Rows from block 9 of a small segmentation model, named by matrix and row number. Each number is 200 + 20 x the weight over its row's rms, rounded and kept within 0 to 999. All counts start at 0. After the name is the row's rms in percent of the matrix's.
Before each channel's rows are labels from the 100 images, of 14848, where the channel reaches its highest value: "strongest on" is what is common among them. Only what is clearly more common there than usual is listed. The data: made-up waving flags.
# conv: 3x3 conv (model.decb.0.1.conv.weight, 192x192x3x3, each kernel summed), inputs 0-95

strongest on: border
conv.164,097,198,197,172,179,168,199,190,201,201,182,203,199,183,208,199,208,193,209,197,217,188,201,147,225,207,201,204,217,189,133,182,180,147,219,198,175,191,156,220,183,220,204,219,181,149,179,223,219,182,190,153,183,214,183,177,188,210,212,214,192,193,184,171,191,189,210,189,173,199,197,167,205,185,189,188,159,217,196,200,178,227,183,197,171,189,207,195,199,199,188,232,189,200,143,200,177

strongest on: border
conv.22,111,186,192,174,189,207,164,183,216,192,200,181,192,179,158,168,179,187,213,200,189,190,192,204,199,207,200,191,217,190,196,195,186,190,206,187,194,155,183,180,194,198,154,176,169,194,198,201,196,177,202,190,193,184,178,192,204,195,144,189,211,207,184,201,183,189,162,188,217,182,200,189,211,191,160,180,181,189,193,194,194,182,204,186,195,186,184,191,188,191,192,207,181,186,200,200,184

strongest on: border
conv.50,099,192,189,190,170,175,176,186,177,193,160,191,207,190,176,177,203,185,200,197,192,175,194,209,184,208,207,167,177,186,168,173,195,162,187,165,182,172,172,191,179,195,196,183,235,183,195,189,173,198,192,175,205,175,182,197,172,190,176,196,169,180,178,159,187,167,185,183,173,198,188,184,204,179,200,207,163,180,200,180,190,187,192,188,177,174,178,211,196,196,187,201,172,200,195,187,184

strongest on: border
conv.79,095,173,165,187,196,199,160,191,188,176,182,194,206,191,190,165,216,192,191,209,199,191,211,193,196,192,182,138,173,184,175,171,181,183,162,189,185,188,196,209,195,187,187,189,218,186,189,187,209,160,190,184,223,202,177,236,193,194,181,228,183,182,198,179,209,203,199,191,203,194,189,180,211,165,204,232,147,217,207,207,200,202,210,248,171,180,146,190,192,197,164,191,191,191,215,186,179

strongest on: border
conv.27,108,207,170,229,194,158,193,211,188,176,177,178,197,176,201,184,176,218,193,210,175,192,191,192,182,219,197,171,197,175,187,197,204,193,181,193,210,214,168,194,197,169,173,203,228,195,178,210,188,199,187,191,194,148,134,201,203,193,203,199,176,185,192,196,190,191,162,196,185,189,211,180,194,186,199,202,160,189,179,223,180,210,220,204,170,198,193,176,210,195,170,214,173,183,176,167,203

strongest on: border; white
conv.166,102,179,201,175,186,201,163,188,176,183,201,209,176,166,177,155,176,199,212,197,194,194,168,201,158,205,178,205,199,159,182,190,183,180,196,194,186,161,174,189,208,214,172,185,180,195,198,203,182,171,210,191,173,205,188,191,207,161,154,180,175,186,200,200,172,199,166,211,164,198,191,147,193,170,206,172,175,175,177,183,178,199,181,197,179,194,184,184,197,153,195,195,198,184,185,207,190

strongest on: border
conv.4,106,208,183,194,151,179,195,162,207,173,160,181,204,173,193,192,161,189,157,190,186,172,167,168,182,187,186,193,195,176,188,200,191,184,201,182,192,205,210,180,197,141,198,182,170,175,184,173,202,178,182,167,169,159,175,195,205,182,186,197,175,181,207,203,189,189,182,192,169,202,194,174,204,180,172,167,177,176,222,170,184,181,202,187,170,180,198,179,173,185,190,181,210,191,188,161,198

strongest on: border
conv.116,096,184,205,238,166,191,203,144,195,210,189,199,186,184,187,190,179,198,217,212,195,211,190,188,185,209,177,176,216,200,209,177,220,187,177,179,218,185,199,193,229,194,195,205,218,215,187,226,207,178,194,196,219,172,201,216,196,220,184,202,191,178,213,176,196,189,215,240,187,203,186,187,202,192,181,229,182,200,196,221,214,202,191,235,186,140,216,171,206,156,212,212,160,162,171,188,206

strongest on: border
conv.126,097,175,176,204,191,198,220,183,198,182,181,171,184,159,174,182,198,195,180,152,201,171,206,199,167,166,188,193,203,208,187,202,196,198,191,186,186,137,204,219,190,205,197,166,169,163,200,213,201,162,204,203,189,180,161,163,198,209,167,163,165,190,185,169,186,170,190,215,167,168,207,211,207,193,171,186,186,194,193,205,194,193,174,187,195,169,209,191,199,183,180,179,172,181,173,204,211

strongest on: many stripes
conv.39,061,179,197,192,178,218,173,179,203,162,186,187,205,199,204,205,173,217,192,177,162,213,199,189,185,193,188,233,210,199,200,203,208,211,205,204,205,168,187,221,184,204,194,206,210,191,236,194,185,166,212,193,107,265,177,182,176,158,164,186,192,181,193,245,148,178,190,207,148,192,230,206,176,198,194,182,193,197,191,196,204,186,187,214,206,186,204,206,201,199,196,159,211,175,197,194,188

strongest on: border
conv.56,098,178,198,186,185,179,210,203,163,193,191,213,197,168,180,183,222,195,199,170,177,182,206,170,200,186,187,174,172,171,151,191,180,180,198,149,196,164,205,240,193,191,185,178,214,169,163,184,178,182,159,178,198,223,166,207,203,177,190,210,165,188,217,176,178,187,211,187,183,197,186,179,174,184,194,181,195,207,198,206,214,220,206,199,171,189,192,184,194,211,181,211,188,164,214,185,160

strongest on: border
conv.174,097,189,201,190,155,196,212,166,202,218,189,169,188,197,171,219,168,195,181,178,184,156,185,220,167,229,193,181,183,201,192,192,176,191,209,184,181,183,199,207,203,204,173,215,198,216,192,211,188,188,190,207,232,170,185,194,191,206,180,167,193,203,187,169,228,156,168,228,185,182,235,200,200,204,167,228,187,204,235,216,200,202,178,208,191,172,227,214,209,179,208,217,142,215,204,191,218

strongest on: many stripes
conv.31,102,206,190,211,174,163,175,178,151,168,188,203,186,222,189,189,171,208,159,181,192,187,188,183,198,176,179,166,185,169,185,179,202,180,195,168,204,203,184,196,177,211,198,197,211,189,170,189,208,185,190,175,185,189,182,186,192,163,199,184,179,199,198,174,195,187,183,159,186,196,210,157,176,187,179,196,166,188,205,196,208,158,167,210,152,182,185,201,169,190,200,206,164,201,165,190,181

strongest on: border
conv.28,106,201,205,162,184,179,220,173,184,189,197,168,211,240,171,205,138,188,196,178,205,168,169,173,179,197,190,185,179,177,189,192,202,192,216,204,184,204,205,199,167,210,217,178,194,166,176,190,208,189,200,176,199,198,222,197,219,182,193,239,160,205,234,182,210,167,185,181,175,194,181,164,234,163,175,175,199,208,227,184,217,173,170,170,203,205,199,170,172,176,190,190,180,221,186,187,178

strongest on: border
conv.75,100,188,163,189,197,142,208,167,175,201,189,176,174,179,189,201,196,196,193,222,209,208,180,195,209,200,207,209,196,139,184,176,185,179,174,155,191,191,204,183,208,198,177,211,168,195,138,189,205,198,190,201,197,174,201,196,201,197,202,193,169,184,192,199,181,201,193,210,215,183,203,152,189,209,183,182,177,130,184,168,184,192,186,218,170,181,227,202,170,189,178,197,200,189,180,202,182